From a checkpoint of a small image classifier.
Model: 2.23M parameters, arch preact_resnet, activation relu, widths [64, 112, 192].
Data: 145000 training examples, 35.3 epochs.
Rows from block 5, named by matrix and row number. Rows with one number belong to one channel. Each number is 128 + 24 x the weight over its row's rms, rounded and kept within 0 to 255. All counts start at 0. Numbers have three digits each. After the name is the row's rms in percent of the matrix's.
# convs0: first 3x3 conv (model.blocks.5.convs.0.weight, 112x112x3x3), inputs 11-21, a 3x3 kernel for each
# convs1: second 3x3 conv (model.blocks.5.convs.1.weight, 112x112x3x3, transposed), outputs 11-21, a 3x3 kernel for each
convs0.0 103:085092129111142155150201201148131110146154132149155176113127120100112130109123117138161145130149147124143168127140151127123103135128135185176105136121112097103108120111105101104122124116122090134117118135126123140142112118126083105109119121105078098097100134115128151153126150123128118125099101093
convs0.1 105:112106089117115113126129141118129133123132154105140130163133141102123157135114158131122128167156155134146131116120158135124128168177167165148145119094111119116108143180151167144110152120113145174099120145162133130123136139122149157107112148154149126131127107121154162169111129134097151184099155090
convs0.2 109:154131132132114096118093127140121135147141165136115140115161114162133095119129138140125149123147123115167125105168203162136119125131123131138100104121116178150178121153156157169070137179188167132092077106132126100139109130147121108168145131123120157144137111098108125124127116110092142171132169103
convs0.3 103:151149129133115128117097138125164148142170132094143118126120123118144117136111155109125156126140130106130119108119175090095125181159171121086132155111112177141093143131122133150127107139157155165067086139077090070103178145087148125085132112121162127103089087142125119153160113118127182200110150175
convs0.4 099:135123144127122115149117105119134093131120084127111074106125135116132119137127132117135126115115136117136132116098117137138094165149119123157123154151147170134123109134107111119136116107129116079096112094095139096088123103113141099093185147106119116114113138127112094119122171130140151123146099102
convs0.5 103:131121156090115154090108136108126120124145102139143131139147123120136149135125124134095127130118154134175137123121114113146148147133133140117083127103112115138127102099153090074115117104132124131111096162107136153087171122106109118129119134166154119133133115102125121145117112082121091114096126120
convs0.6 098:101136108115092115141123113118118149130134153158150150104148163103139112097124110114105126108102127131105145105117105092139151128142142082107107079139149131117094141139125151093131119130096142195132108121084176161173141115117141092119152134130136136135142133143109140111088158132108111112097128129
convs0.7 100:131114104123109126116092095122143106095142143142143131165110097100106109096111128117107157129138131138153125081158154151143140119148098112104139094097111130132132122150142103130121100097159124150109094140049086092127126115142127085138116120092137123141154125123095094124130145135068185154099146134
convs0.8 096:163139114180146115146134130100115085140105135145124121137108143133170160113136140130126137113113159157131135123139127118145123113120098094119119093081147105116105120110094147128112158120124101106110112108126100049143134120137148138098128149121099089118101126165155100127093118124152118117127075170
convs0.9 095:136140146138140149124104105126148135084120122140139124124117127145124146150143171114127112124130104114116112190177198158184185116128150096117127117172127143189135109127134138166143131148138143143116167087090120100070106130179122148172122123153109078118149124092159142146143096086159119153111108159
convs0.10 099:106131114148081142150103105159121120099141148152111157091120135123123067136135146125134134131157138125147128131146141108127103117151135119100111135138145206122117120158086130130137112107147102181154110098138154079122156137094070103133093104132108123165183137112101114142179182132138147132084158109
convs0.11 099:145146140120142082119119104154101123110142118116157190137152135135109106115120105126143142129143167124138146110101129116120127126123103133113176106097111110125113138086148068089130127099141143096131123132145098108118138118097166144093129142116127124109129158160168129093119126152140150100095136121
convs0.12 100:098131111160134109144111114137127100093115098090120123091087138141123115089110107150156116122145127120117093165134135147174152162173157102163154177166127137126115162092099111170106153148186156100096190138052166167131094157096168115099185176090126119079096196099131122115166123117135145082147163103
convs0.13 101:121157097093132111127116140112160102152080096132149152112113135138171120148125084121145118148127128140125119152124139147127123075104132127170166161144118150109118104133121160114111122177125060091106127153164131190118119141117134148126117131154139131156128164153154164122133158163113133109157104132
convs0.14 096:119149123128129114118114121141130153138126141099101090137135152108068097111147155131133144123111135116150151113096141158151096121164139155178152091109103132136107098105162151150126120105092098181119140144126166164104142141111105143129154135142154151106105111099110120130117150133149054176092173159
convs0.15 099:137129148148102144117135114137118116130100080125129116112096138110114124160107171157131121118126138160151134140164135112124169132114115116083119110142121122177173166174119127106104133094123172157165120120163096132149140115131144157096147143144113115130142127125119099116107096123174105136115137177
convs0.16 097:081140104099119142110136151145173129108132158110116141109112125110140124115162107117122142112134113135122101110119135118103123137146175126102116062132114094160146145142117115127121144128129105122129149146107155149136131122108149123105183109131141142104189114135127149139079091128143095105085115184
convs0.17 101:121082125116103138093086138135138149141156117131158138105145136108119137122135124157145155161139161133133130171169133106176144093153109143112147099119150131106078125126118111121123137156145139088053099100138096075113117076100108107137098134152106089107104134115109112087064135035092167107080167133
convs0.18 094:106120107125103159112138127100119109120150160127123121140123123099123113094110129123135112120123103104102130127119127121076123150087106109132111110160116115153093149135147098099165093134129143122116149142169116113124122119119130094123157121133141124148187114099102114119132121107141163176141179247
convs0.19 099:135116131186166131149136143141084154125131146092139164138142170163107132108127169149113143110136109133119115190154124165125108147077088163173151146124123126120096129158133110123094105131131118143116121148165166144183136142147101173165096157173129170178150172148105090080173115126073124143102132096
convs0.20 097:129127173094144122137110110103150105141123148095112144108158155106130139109097104110106103123138129121135095124102116131172147114112155128153095111123153085093131128148114108169114117067142112075098133178143123170114159095156114101129148136086138115154094128113101127130183130111090142125142150140
convs0.21 096:148127150155153167114117105129157134133141166136134169125114144140144162124121137120127149116118109110121129118130099082098083131149125128130144144143115158097102136146179111131179123117113125116128105112113084117106128112136107111110128135116095122119139134163086135172086115104091086076071087052
convs0.22 103:148116123120123153131127108124157138136092113151166115140115123151146145146089129124130121146142128139117154123138100119141137143096105080148138158144108137089109146122134148100168150124123161125079159096131120105118173129100138122145080138148113102130139139141099100122171158101126115103154127139
convs0.23 101:129108118114120102114138129151179095139141164105198079166139149140143092120107125144151129137112114126111134122146101146134124125133144147151135136105124109110167151144091102159163155158105160124111145102113093111122125113126115062169119115109146115105101112136107088123114107146095097130133110145
convs0.24 098:129100117121121096133128107146131145170124144147139135134117112123132123129145125121133131132118130139126138146149116104185189105120117139126116113106118102137123111110174144142147172144071170137089084118116113098085138118097144159066119116132114138125135140111125103120110156109094138147078117166
convs0.25 101:117169095153119110142125127117131129113100148137129084114122119104096123115112137123119114145097118102131116134118142154117140144181158108146112111163088137098084131146126107135103116132139114107160122152105073093109108158158093101099108124127165143143156147107132131104165085114127097095123102142
convs0.26 101:142125116110134108097134122151153126126173159128160120156107158149111095146144138137133120127122130154129138107108119102090123118110174141139138127146102139130145127115126122068096146135101161153132150136119115106146104151128134134153140138113131108129130124140091144090089099157104112098069100138
convs0.27 101:118187102109110132100143148142136097113163091120111104108145121127111112121109132138126109155108108120111143138124138093099117119110105176118075147120111111086127118090078145136106226172071105116134135111139120102173148089140136099129132152113156150162135091130123141149134128162139130138116143150
convs0.28 099:147151134117143135147116133116137137128190116099183123140131122132129155134114110118113124132133121116093130098111113110127137101127137123111132086146089116122072141149181154137112130124103115132078119149107121148126213158116154146104113101090136120107137126121123166142100098098076118087045075087
convs0.29 101:124128126137114131133095136135126146141120160117133130177117117123119129118113165115128124130107112126121102146129136130102105137128131130102109124093101110127134137143125115127131096113106154225103096170153081095107191115119127131151091120145110141095140131119115128133132105090104166123153157125
convs0.30 102:106130179097127109088103088119109112183141146139085109122152123126134118124105153136110124105117124141159115130098117123116123130120139121108087116113115119165147123131124142141123111107120134119133108104135131145149086084111070120117056118112141114129103168163114129118120139151128125104158152137
convs0.31 099:151124114125098087096127090130142106106106144123135108172142139154116083101153122114152137129120106112130109154167130155186159119072105131150115124113150159155149144112107146118171139100139161142153123143112130159123164126141199128095139144097107114125143199174113124151112139120125109109157146184
convs0.32 096:197119131159139117113141117124129125165120089102111127143137103118124124155141119108117128124151130129105131094136130095126109115142100121116198152159157146130108150154138116152110149091093094134159062152130076132156105102152117098172130133172125105093124127163159160163092091095141131091149150144
convs0.33 100:132121119144116129143107134142160148127151139132117146167157132137112139121121135106135128134152141122128133170145141126129156099114110106123158117136166143129128138121120145150115108120151157119121139135094152135118122114126159147111119110124142089100119088117158124103115120126146093112161129157
convs0.34 096:138094138147134137125105126115125096139138121150142120152097127205112137166190108127114128142159122138161128131133171125121120130121135110125156126121141118122145134128160102180075119206187169127127179152123141131074159099113150135121140151141114127135141124086122110115100079111134166100062145143
convs0.35 102:130139203115103135104132139151146115133117129130146107175115131129120172133109118118125135132100157117147120107128103126123115127102130137158128109128166149128123175103092167169120144115102112126222106091204086134150096098180114153167103107088141076142152136112147113125078127144105138151073112048
convs0.36 099:133088120100104151125113105105120109140147096154107153129148161141099118076104132121123122123154152133133130107127127110165115119150128157158116133086111128135130102102122173195147133117133120104127108149115136107112111120101126158151107146139142121149076117121148135123124157132130128163067167144
convs0.37 101:132114121142158130127100121124113139135157124155087127105113129137113137131137126120125146119123117120130121122183127148156169092133121128144176129102103102128080119163140138062143168158082108096089131135114138115160159113119109130126133143183126155108133105119140151127081117127134125137132111142
convs0.38 097:134117126161174131142120089094129139122134149142106122092128129118131123105119103126105113154114120147111114136091127150135120163150109107110130132153109160193173129153181147112102141124110102092090114128125144109117127093102108106157135135128128128090111155105124133120136101168113145183097169183
convs0.39 103:142102116138117138164137120161136111127116146090125124156145190106087090163157158149141149122132149149138114120167135135129145142118135128131151163141121140141125145130142158112130097141151125130186098118129075112141145168123115109092110118059115171151092117101104130131125182111089124095145053107
convs0.40 099:117117130141110131137088123125133124143105133098128094122120161111134147120142095136144148114141112141134148160150125120125106091128147121151149116132139077141122141121111120158181138098173159142110103116106113153159125114135123114133135168142126118111144144180140106122150113146145196114132154135
convs0.41 100:139123141148154152121152131133132140182132093155143102130117128117102116115126097145128115142120126128119103128165173092115118132076114084112137107147174143160158133107105096104148099108149194118124143097080122080091114084123128102145143113127100093091111145168090107109134089115155105126093097120
convs0.42 098:120129115117125111113107138144101103135131161162164146095095117090064073116118100108156114115120111146130133171164155131147138073087146142079148097092132101128119097172091139105170112097111088132107123150149082102149136166150153162118086092125155140127133126114130140130130124095130126035119093088
convs0.43 106:115137106116136076115113130127124138168150081088110116135120142103118120105136143119150151118132118108167127109153169150096133145113141100118084108123163160175119098129115122159129143122096140093133157110106144141087108132140145128098112119115113121140147137139143121142090108124091119126117107119
convs0.44 101:084097112099127100122125127112107142128154170165117137091101099124141134101118103134120122116122122128120119110128097123149106139103112151150150123161109097086094133121113122141139138177159133121125130162118112137154136148187126097124105106116121133121176169130144112112139217205143164179102113124
convs0.45 103:150112140120122112125103132110120142163164122121119104123119130100153136127154149120124133107150139127136124155197186091059153125162105141116109127104100102077150154191165110117116161180169128115146157121161127169117110107103135170133147170153122152111107110101135168137081114069078220111131126073
convs0.46 099:106120127133111131116130128125164163123132137118110126112163129134134123147125137132147164136131126136139122125152155163157149167181123120139122163159115151156104141101112113121109094164130080120154086106117150129127181151118099124124097095118152150135110103123115133141118089098098109115157190158
convs0.47 106:133135088122142100115136110114111125126152121110101138137141134116138137126117110159152108156104124151129111203184107165139148160118103122083125147108117164153086151140134145112119138162116123118194170084140190122093113138144128130141135081106120130147136138153132132144113121106184184098110145139
convs0.48 102:091104158092139121139148109113104106136154142158146122144164168119111142140140149160149123116125129120116107138174122110168153137101116142118097083077144131121118134126093166120156137112122110143107154108137175109136099128110108173111133136111145127091175149118086052105069185098081146117125203187
convs0.49 098:122117106127090108124103133127107102116111134129140155139142132130148176142152167142125134112120120120111105132170144120170149106146121121126174129176153150157145106109103138109120114115119175123121179130144139109112132111139154141087128112113135156143137188112137143102129143070133140111113121121
convs0.50 105:111114118128124085136127101138145117098133166106122119128129119105095102130103115102119105138149110115143147137138124134099113127140151085125122098118141108140119126110128125123123130112131080109111132112121224135202146114111121116095145137092169138145107081128099105127100090083162105087148114145
convs0.51 100:165196135114095107106084089103132148104108129143156121140162118136162151142148173133140085107153124124166151093136115112121120105120116124147110142137165095091123128127109139109115126122102150109121150111053143114094108097170145121159163122088083115112123099120139174159094145091108191119105126136
convs0.52 098:081103133103129134094138117135108146110130192150184120158107105184081138137116100122156109144107097135120126140104123109140132102138163124135109100124174122106113094145152128160161127157067146166082154159090138084126155119132184131171130157120125141127127123130142132128097112113171101122142089079
convs0.53 099:094084135148110151115097136116128123121087116099130098113132147116121157103108101144131110144141135108117160138122157113158143116137162135115112121126118134132171165183168144162144112120129099137148136111133113089116137119101134100102133071114154158151137126117137167154124097125098154183157147182
convs0.54 099:122106109101110121134137135102121109078105126139122095131136104128117162122106121118155135122111129130152137116111131141174160117095176159142138111142121101134092137137167139121144117130162151123100174156107129142204121084153105146131088137137149110137148136114135111103090108088154099152139203208
convs0.55 098:139108104117116107146125145138092105110172160135170175107134114148129093111125127122116132107119134115129133111131140115090094112137145129159164134129154073098119124103097082163183132173120162124099135089101143109134126157112129122145195161141132161148098127115162147156180134133113108138077121111
convs0.56 105:132120108127121137129146125133109128118129165105121102142097117169176132104141127147118097122136124104119118128122120122135096160153162114138115140133115160125105085058081203217178072058120138122150103130132151127122159129123129133139098117139128144128135121127107142136220132124150146140101102083
convs0.57 101:148125094105113114149122098148117124121140140136126148154115134138114160128101156128124100135110114131119096102105101137131107129117131097126139094115083117137082123124128153124142175124146082171127117126107134102102136154159114131154112140148119113095115135149086131135119112229181075167088084155
convs0.58 096:097107143130113151106108102107124111099118105150138144099126093134106139101093131134141136112134122131128130094160178084148166095076084091079087108114109114098123161187148119082135149138130119117108116125111109083105100138140109123116138125129119138109116135128086108133103085131083172163108162158
convs0.59 106:129132107107116126127166100149129132157146093130130124157112109162123122134139107148109110155127127153122151143126152140115125145101155074128097133172127146145122129096095117119133128144132122139105133108167203109122166101123091110089120088163132119137154108114140106117227124123154089148110070151
convs0.60 100:130109144121103094141156127150118116119066122123126158143110123146121162158151161135127131118135131139107117096116107141130108108118115127127152156126141121078091188149181125140140105077090072073071077073085131165153108098103102109117148152132109145111126119133094142151116128134122156147151089117
convs0.61 104:129090104148121148139135136135126111148140094128102090113113126132158140141149129134123108126089137131120137093115103133113109082099131112148147170149139128108160135107102156109117144108103078135159106156188073163178112152115122149076132153109116109104091154122102094081142141111153191085142155078
convs0.62 103:135114109129109129116132128132134135135140146114113134129124104144127099132133102152119145130133115135127117146147125130095099101139096196101102128088127139139127118127145107126154115113167133179115132144098151124137153096121164130081138130101125144137130122139107102103166153111208141094144126064
convs0.63 103:164124148142096126100094112088134113131111134098126149119143081117141126178142121130139127128135154125129130111142161129108182108109139134099107128134169196146135129110075169110093147158143180158143157125102093118088098150132173143139129112090109145146098129121150130099124151087086154126108105110
convs0.64 097:134138139148168153167133142120124157161158146132110122100133119091134111127116147136152157122133138126117143133155130119142125118162153127101118127113117159146138112099148127098132150128117126143148152215148112165116115125072132147118181193135082113127077089143102063066113143116126062097151140151
convs0.65 100:132133126114133130105179154141137144121124156144103111108105115142132113142150130109124137128102128132114103150093136147106105190161138079097104109113114121112110136164114145149110138141132129117138116096095106126107101116152172133155119151183136095103090129108162138124126129055184151137121121177
convs1.0 096:115082108125106127097076105147132148160181191134185176106121124136140139119139116156100067161127148133178174129110090112134090149107111117139133132141132140111129137125124117129118121109106130151165145135136172111152118104083112112101104126095126147145115120149090095138105090112129115123120098156
convs1.1 094:082085068103085094110085129099116102114122088115099104118098165146124125127150123129107105112135154187141173166116117160144119104148091121125128136135136131119121132156107116115099108138095127124102162135117137063140083099067131134111184131090100141152128098138123145170130132150121107125099101145
convs1.2 103:161131111088122131139163115181187174169124144081128137115114156114129088115096115146123111136126142148150162162115117127140144083087115128099138131122152118124151130060146102079110137118115108167117177164107168148123139128152104131187127108144159148123089089112129168142144123117119129111138131092
convs1.3 091:114169159093138153113151147109114083127120098148173141189145113211148094120096099083088161134103141158112130143152099163128130118144120113123125154114081134113091137138145161127128114117087137142145138122136132066108096108095147120099150166086146100100120115119140149132201142113106127127127128148
convs1.4 120:134149101126128127123135138119129115123119083136134103115153141119097121115109132181141130120149109114124121126097144143113095120116118115119148112115100113139149117138116155095078169138108116132081103139101133126085138126128119094150138123109131114124117115135144149160115119161178117160122121126
convs1.5 109:133142183160148149104128097085110049123171076120139120093124185105146130171081140157151156171089125105100138144170143194152150122138138148146111144097098139120127120119143131126134127126114108097136110131116102111085178150108105122103151153110175137153149116113078123127104112111115119138126116174
convs1.6 088:116121119149148154150151131120122107124139141176144153116120112115116093134112081116114123125172125132103107158118126126098125157098098133138157106129142143134166111150129104151086111121099109149130163164144132100126174116134130136129125131122105124105090127141181153115102093134121120118128114112
convs1.7 095:152130158102082109146155115148143186110146199099112146094091102080103128116169150110121129129120117079146120086140109127124144098100145156098126111076110157134111160155121117156156090129144120105105127099087116104089086099107079134137122136109163129138155133129140123101165157094105148131132133100
convs1.8 094:153127162176146143143116158135132096118118114124180134077119166072093129110121152104144118117115121108114107104089112066112132102093147132100089080082111111125121082083141157153151101155108103109125113134130134121090135083089134126131107157095067114090138184122088154126132136141105094106095118147
convs1.9 112:120162140105125114125117154133142104112127135105095114119134106119109093094138104132113075116131117129125095133111114149150156144117107157122162142144130083084123146147108132143107114128115104141121110121113099145134089123101115107125126112116151158110156135154126137119108126087137104103148168125
convs1.10 085:112157148136150119141089093120084122104150107147153124117149160131100118176177146162128137158129125133093135127127089146165158134110109121110071137128125096114157185113152150104112130135142118134119107144131150137084151143107116121138095127114128118066084076088129108140124110147151137126110106148
convs1.11 101:123092103139124123108063092118139146115129191120147143130138156120137135140151131105129127095114100107128133181143139166146128117145122112136092140104101095109058126135103132126092102138092085069127096101141096121145112154130137122117119125137152121132104131141102084121121083123152134129118113162
convs1.12 090:118088103125134112105125109099097147146123131152150121143137167112137097082093113108106087119114074146109144134125099159152135114170112138119150094098098085113138131168134121091155136142095106146130152140132112139124140132138146119086118125119131157146138167123116145109151147170138159153128085126
convs1.13 093:097121080155088112101065103115121147136126110146123116164188154148144095138118080145123126153137168152104142166154104125146159107114150088116102160171144112080121124151166147116116140131121117134109153126129148121147146101137142163144100121124145135111125106107149129150139132124113109145099148133
convs1.14 092:108138171117102122133134154140141130095079116105151125144158110108122144100110116109134117153136148120139103160138125157135115125148108097167163120167128138139122132164142144113097145103119132077101136116101122098078125163095125153075094133122144130142150139138142131163145137119151130084144148104
convs1.15 106:164129111127174121148154131142108075076094101096118095142127109120131141127123119118182122108118126156142106104100130159125097151154105208124122126081126116106074139128113140125094114158124133124111077130144118156113146151133148128121146136127137123087093164167138131099138114116151123117130130123
convs1.16 102:090116169139059165128121161131131106126126114137176109104132101120111156114141126122116145116114128137120143102150124141141091138147089100181147104088102130138128112111109145114120108107131150158137117112121102127163096126085110095091093066072113143151175125131092127085139174171148136134163123172
convs1.17 108:090123125105103089093165109159162187109116154133139135130112143140125162136152131150123115143137130151138170137175130176163123159171156125120151126145126134175149124140164133134119113126148102131125117141160119133112133130141127162138109146158128144133124126125097130106104177149136140132130123156
convs1.18 107:121128165117141157145148184106080099109123115104099124172136151152140165100119132117107105122112105129143120103139121118093140095115135143095112134126118141134083115136139107154174092145130141117101119142089132119101115141143118150162148171139167124111110154110135148117156154125200087104138118080
convs1.19 093:121154150119143127145133135088128123112096153117131164127113122121144114125122147134139135146120132088129091111148120117121109076110134136150162113126114115090093147137155155146089158148125117131128117153143112131127129114092131069077137122125136111164164096138105092114126120126134125121158108095
convs1.20 084:161116153150121112078125119059134138152111138104171120106113092127093122144113167134137119125119096120115129108196174158135154106141153126132100102101122148098105130106136111088122163153196132121070112137069113116138143134143129140087143153103127102155138110117114129142116117143138158135113111157
convs1.21 115:116105120076111139116143153136130151170126117114171142097108076063081119082079147131143142124123106156099119102104139113105130094090108113091095106070084110108143136105104133123097135163117081093127091125117092090148109081102102108118090118137095132137112173144086122135111135115088087115115128150
convs1.22 095:114160119112122101129103114177144108134091173181116115106141113128102133133189151132137115140117090075151163161128126122129097146133126148134146119125092119119148108131111144158132135149084079116158126113173133202114138156123149107118139134147120104124104109124143169130098128112142152136107098102
convs1.23 107:136118128099105127153110115168148158119137114082170136115160123101131137146121158081112103137141121144159121093150142129133142090143103133114106177109117167118125154168128120152146119126105118125158114128132135152147168101117145134112110100144091171118156136182126138149139102160171159110146138177
convs1.24 096:085120144120096153122132132132183115112152109119092119104130111145096121145125137146100138115112104136139121106130127116099120099093157108109150096133160133141166146109087124164096138187147163096140121143158160122124110108131172154120146127107120119137111122130136120156132135124114134129128124131
convs1.25 100:130087087148127107159144183161171111146131111171150130145124149131109130102120126104131118140109107124127105128108122125117154152149128132146156116118052122127149121106090147158126148106126150089140130108145117171116118154132115122126092098181122087108128142100124108094116119125117135147108121142
convs1.26 100:111100137105108149114135128151164125115132071129137097124126152103129095120142125093159073167111146125145109107125178098099146146145120116117155125115119135118132113096108150155150151155129125179141145143147144140106100146127148126121108150150110117108126070150128136083128149165114108157110145155
convs1.27 094:182109143141105138198166146132116119125147123088142135132130145112128132157128117159166130146150109145113176091091123115097140135148144121127130139126143162130142118165153121135139186135143148135143133161126136140134168166158140097113109108140092119118190106127115151137137150136146116078138136142
convs1.28 096:128125109086129123087101111129121121114108093096116133100083126068100141107159142110120132105080142129115156148119073127137106116128098138108096130084085127149140117076111139124094118125085124086088106079099113080128121140097136116115129115100120153140107176126099106126112126117118101153136129158
convs1.29 094:132112104132106070154106121115084131101121122133091116137107109143150136125148156106083088116090109096118104123110111135169199119136174145136132125129125139120145137139161071130143113124103121107181097097153103126141100155169120146133132128109093118143132148114118141123105146112110127115154158130
convs1.30 105:132143118153129141108136138134126106110086112116058111143107122132123098150148109141190165130111132145148117140109112121149142152149123105123113105156096118130142153179125176165124148145165108125127060117111051138114119112122098099086119130153136137125136121111156137144126169158119125140115150134
convs1.31 113:118145165159137134090125126109131144102123131063119131137092135116102142075094106134124115148122137121109122134112142159112129136119136118154120161151128130085077148144105127179109146110142111094054105099103148120101103144140174136138172173143156133114118140170128122167084156116109144110116149136
convs1.32 077:140173137156113136123119090122133145119083124127152147160134140132104141141145135109148131142144146121150149147090141118113132127088139127171128143067104129109149127124155150143140135096106134090088102126145112122156146106118138096088125104175149093130083163090133136178089128114146091104154113152
convs1.33 093:162136171121126148102120148145144122110118130145135143152105100126125126105104147127125120120122100096171131136139162133124151105126125126108120125115124161147143167155102134167123095133121143153166157165142146167108122130114119127086109115101135117070110137150123126110109133128137150147161148138
convs1.34 101:115101150114126120099147135121136137125131172173124128092158123122115179101157095169134091136163088137161186127134141093128151132108157120139153147131109164133104173165154127125116164162110102134137140153134141149123153122154113106122133106109111115154135096120123118129137112146135105075125138114
convs1.35 112:122169102086135082102091067126128134125132107137135169121143104144135103123159132117117096140144111164132166148125084165112090124113114125153138154114137136105160126132131085109133118110080171082132153098102185075100151162080182153119132143099160107128129123113129123118094077092091143144097162114
convs1.36 108:162123164116119107135161139100159161097131118149124110084117154123106152090113151104101136122114114124125123106115100106115116110168183121107088086137135173127099109126134092102153147151123153102139127107125146166160101189190146161137142118112094106136126095110132142130135132143140156145133114146
convs1.37 116:123129144114107104115150118176166142113130162143086120121091120120132071138152122119138104175113101134134097163150129115144120146123102127129127148139149117133118102100099098071090167138176127131169182108133122188136148128138137136132155128131129111135129108128133118103118135125096130140078130129
convs1.38 103:133115142140124147112130129158118110088101116152154141117128119102103124070108108172170112119112126146126140119127129132117129114130139158132141122120124098103120123120104138140130121151112126140174103138134140140161064078110060091123135118152134135140158127122112152130132153101120132126161137134
convs1.39 096:124097102159150077165150132123141162125181124154125150127095164149128132198183163109107115180148118150163114142161116176177122130118094149131114175124115166190167170103127126108090151129119093105105193103088205129137155142093095118113087122104139126167110120108127104143134135145110105113116110123
convs1.40 085:121132104122116107128119096128122133134144124128142105125141170130141133138135137111135104128126115107089113125102116092083142145109115108133111125119110098147135167108113109082125171125165118145113131152137127129131106142193124149118143132146151145124143133173129152119129128083079169119132107132
convs1.41 100:134096117158141065163161118122128096122126141100111112086107140130140145106157149146087060130139124138115079100114107122153165155118154146145147162119137162156146124139141105105114117116088111127166146164173146145132125110155104134158150162170118128134114130132151174149105124091116138087129085091
convs1.42 112:161137130169124149147128124157138164110136156153133134117145116099122135135116129081111102147105092132116125125059118104094094070067086131142150104137102129142157132121098128120135098097123078162158155116123156116122119103175132124134117126137146117122118111136117090069093134104110137146133161153
convs1.43 100:119131112141149125108164122159119133142143139138127092125109111109124120167110112115121129151152134129112112146133115125129125102118126129111098146155134126133127171158103171130098131100136095141094140132111131111119119118143150191125163151124157101107108093073150121136126136140146104145121150156
convs1.44 105:139122111128126156109117151096087097117131114110140109141093111150166133114136115129106158136131165093115150130144099137115139131153121113135095114133142132134168117119094105116112126147148178175121114166116109124118111112127156146113133117100096121129125135117129161161140109102090142110102101127
convs1.45 106:148136142133084102124148118131138105124110144142105105179186174163155110131116094122121138134162096143164167106138119160119152145145124148096157119150135123141131167134133164142131140128151124177139145173141117104126121136162080124134123116131144179119170130112155122130174180118141091139124143104
convs1.46 108:099098062147126110116151131144162138125116149094106134143136098117109125114116118119154142144082084160125158116102109165109083180206125123125117128112123152115147127113097107103088150113124165158141098108126100139129082120120093122126136137124107151135125161081106145123112119131090111108098160125
convs1.47 093:098109096133075064120121084139116118107124101128112076142165131121104131116093105135123136139117127161139149123071117144124101122181119131098111136104112164117128092136116119117156127148167113174135093111118123140122168141107184160101180124104117143128159161144128152110100143168089134102129170118
convs1.48 098:118089107145123128093129119137130109115119110142131122180142141127112118125111090117110114143166137126140160173129126151180152121120123075146125114109115117157077143146121120136137151159124101136079104146138113131133142151126097149094123144143148168123128111170144116118133123097116160137150114144
convs1.49 099:126115071147143066123135079119164162090156146140137125138151154107173150064089106168173165156141105135155155171122108115106112112128104142116134175147128112090107135117106125120096103138100102117126122100135136168195099089104117099132106105132141137139140118147145159160099125153128116154159103132
convs1.50 102:102132142133152147150149147105077071115100117133124149105162161106125147128132141139121090140135112067123078138132123160139106121127102081099110096130120105123110143119119141106095111130128141141118166147131122117117139132128150155132179145085113107149107151197102103141140120099148104088128121110
convs1.51 096:162140138129099128114087094122145130150131108130140110150139104126146131125141122175119149132107149134144141162176126129155107144130099117150147167143154105135128139112171128149127101133143100136120119138118113133091141161148126143125140152155093116120173110116157142137118099157124120134142119097
convs1.52 102:094095160075136155115119150104142127114125141114146124158172139125171123117178123128142139147114161202106143157124135134156155100156132124116118146145151144130135168182165137196127110125083131113167100144126135124116129152111156140121165120144153171127174185113146144158125146110143117141105091137
convs1.53 120:140101133138086088106110121104093110124092143072111116109100102162130125115116130127135114137122115143150100140165140151118109117111085113093086084093098145130136191104080124113118136150147123128115121115118132105138085104149093140132145152139149100099121135161123152177149119118105141121134111093
convs1.54 110:116097128136139167103183151115091135142128105121117150141106121095125120135115066115123133112170128107102124102100124116132124134146106123139123141126099088123092145164129124147141156160118118148138157130118129127091105106100123138135149147165153141096122142133113168152128159111133152085104133115
convs1.55 097:104120117091106119129108133153133140120144134142104158102123137122107158110141113138118115138137121118085170116117164121120130134131114148130111126117107119116095135158157170172141140131108107131137114122132109127138156125141142112110115129179113130158189152132147110101128134101123119121133093130
convs1.56 093:132101116165109130122109145135125134124123111127122195128136130137132142114105111166083105153131117143193119128142146120132104103108122110112151128125118135106118197194144145168148120071088147118163088093144084118151119117138136155135129116107099118093128136172162125137133155136139143141117097134
convs1.57 104:133165135109118132140116132118133126108117119133127099178132120144125115146140111125144106091135119126144107095089131106119120098110114110122127150181118129119153142122100128137137189161115147119091137105115170122082148142119115139136100135137156103142123114131160144135096095128111115116116097108
convs1.58 111:141174189091094142116118096112179140127155121121098128132083123099093100145147135122112134114117082126128115095084126142122107109143148116123130121121084108141161136081112160113112125122155083114130103107090084077088112148144109120151154123140141145141135128134158100112118121116126122146091136099
convs1.59 096:095103144110118141144153145143151132115138114126117122125140090139147089105121077111123152108103111134101084127138131098142119101164083156118110094091098095101125104091087080114062178145137101101110095116136124124118106121097139085101142151145106121115117116112140137106147145133144131123131099112
convs1.60 114:234203183161129129121122111156140131124125115122128132127156157098107097102110090161175181139124152106134157135123128093092112095099111113137147121112095134126124114110122172132113125103087114135146121124128136132105121122129123129116117125137134118088075119092140092111098119144100122123137139151
convs1.61 088:170113089133109072128117104137090146130095111155109125191135136133141142088100059134104081144119142184165132140125117121113122107134144179124130107151123118092161124119143113111098125133109082123122144123128135160111167139109127124088103108124133148129122156087091136131092128148133131164133103141
convs1.62 087:116112117132163098185177128098107119130090107122081079097155111172153141141140125117098113112107119116163130096180136112179150119125175128126125173096144127128144109143137146135152103074120117173166113142140127114107128122109117111149135159109153132098156128122119106118158096138120072124147106178
convs1.63 096:072140147118151101140116178126115112131108117151136103119091107116099123134113131120131123142110124107118149124106133120104141128127135140133108129115098108123137113095107100077089137126121125120114097129139113111118109109102131103122102129108121107097061120096137158139124118159137117122163113163
convs1.64 099:143127132144116127132085116111092117139089104154125150161125099099090142110148129097115148159124113167107126114121127141130119115128100188152144129104099157105138114144103153122133131141131121089110115113142145173131135137104155110081136102097124125163133162108142136107156140129093123153131125147
convs1.65 086:156123132148120125174151164149117123134092116173171170135114096163117104138094129126109129129108094196138099115104099153128108138161111108119110123090125133096130105100099152165127132121119099136153082122136101113092128093055156089076157137116103122154145121135111138085151140088115118105111150124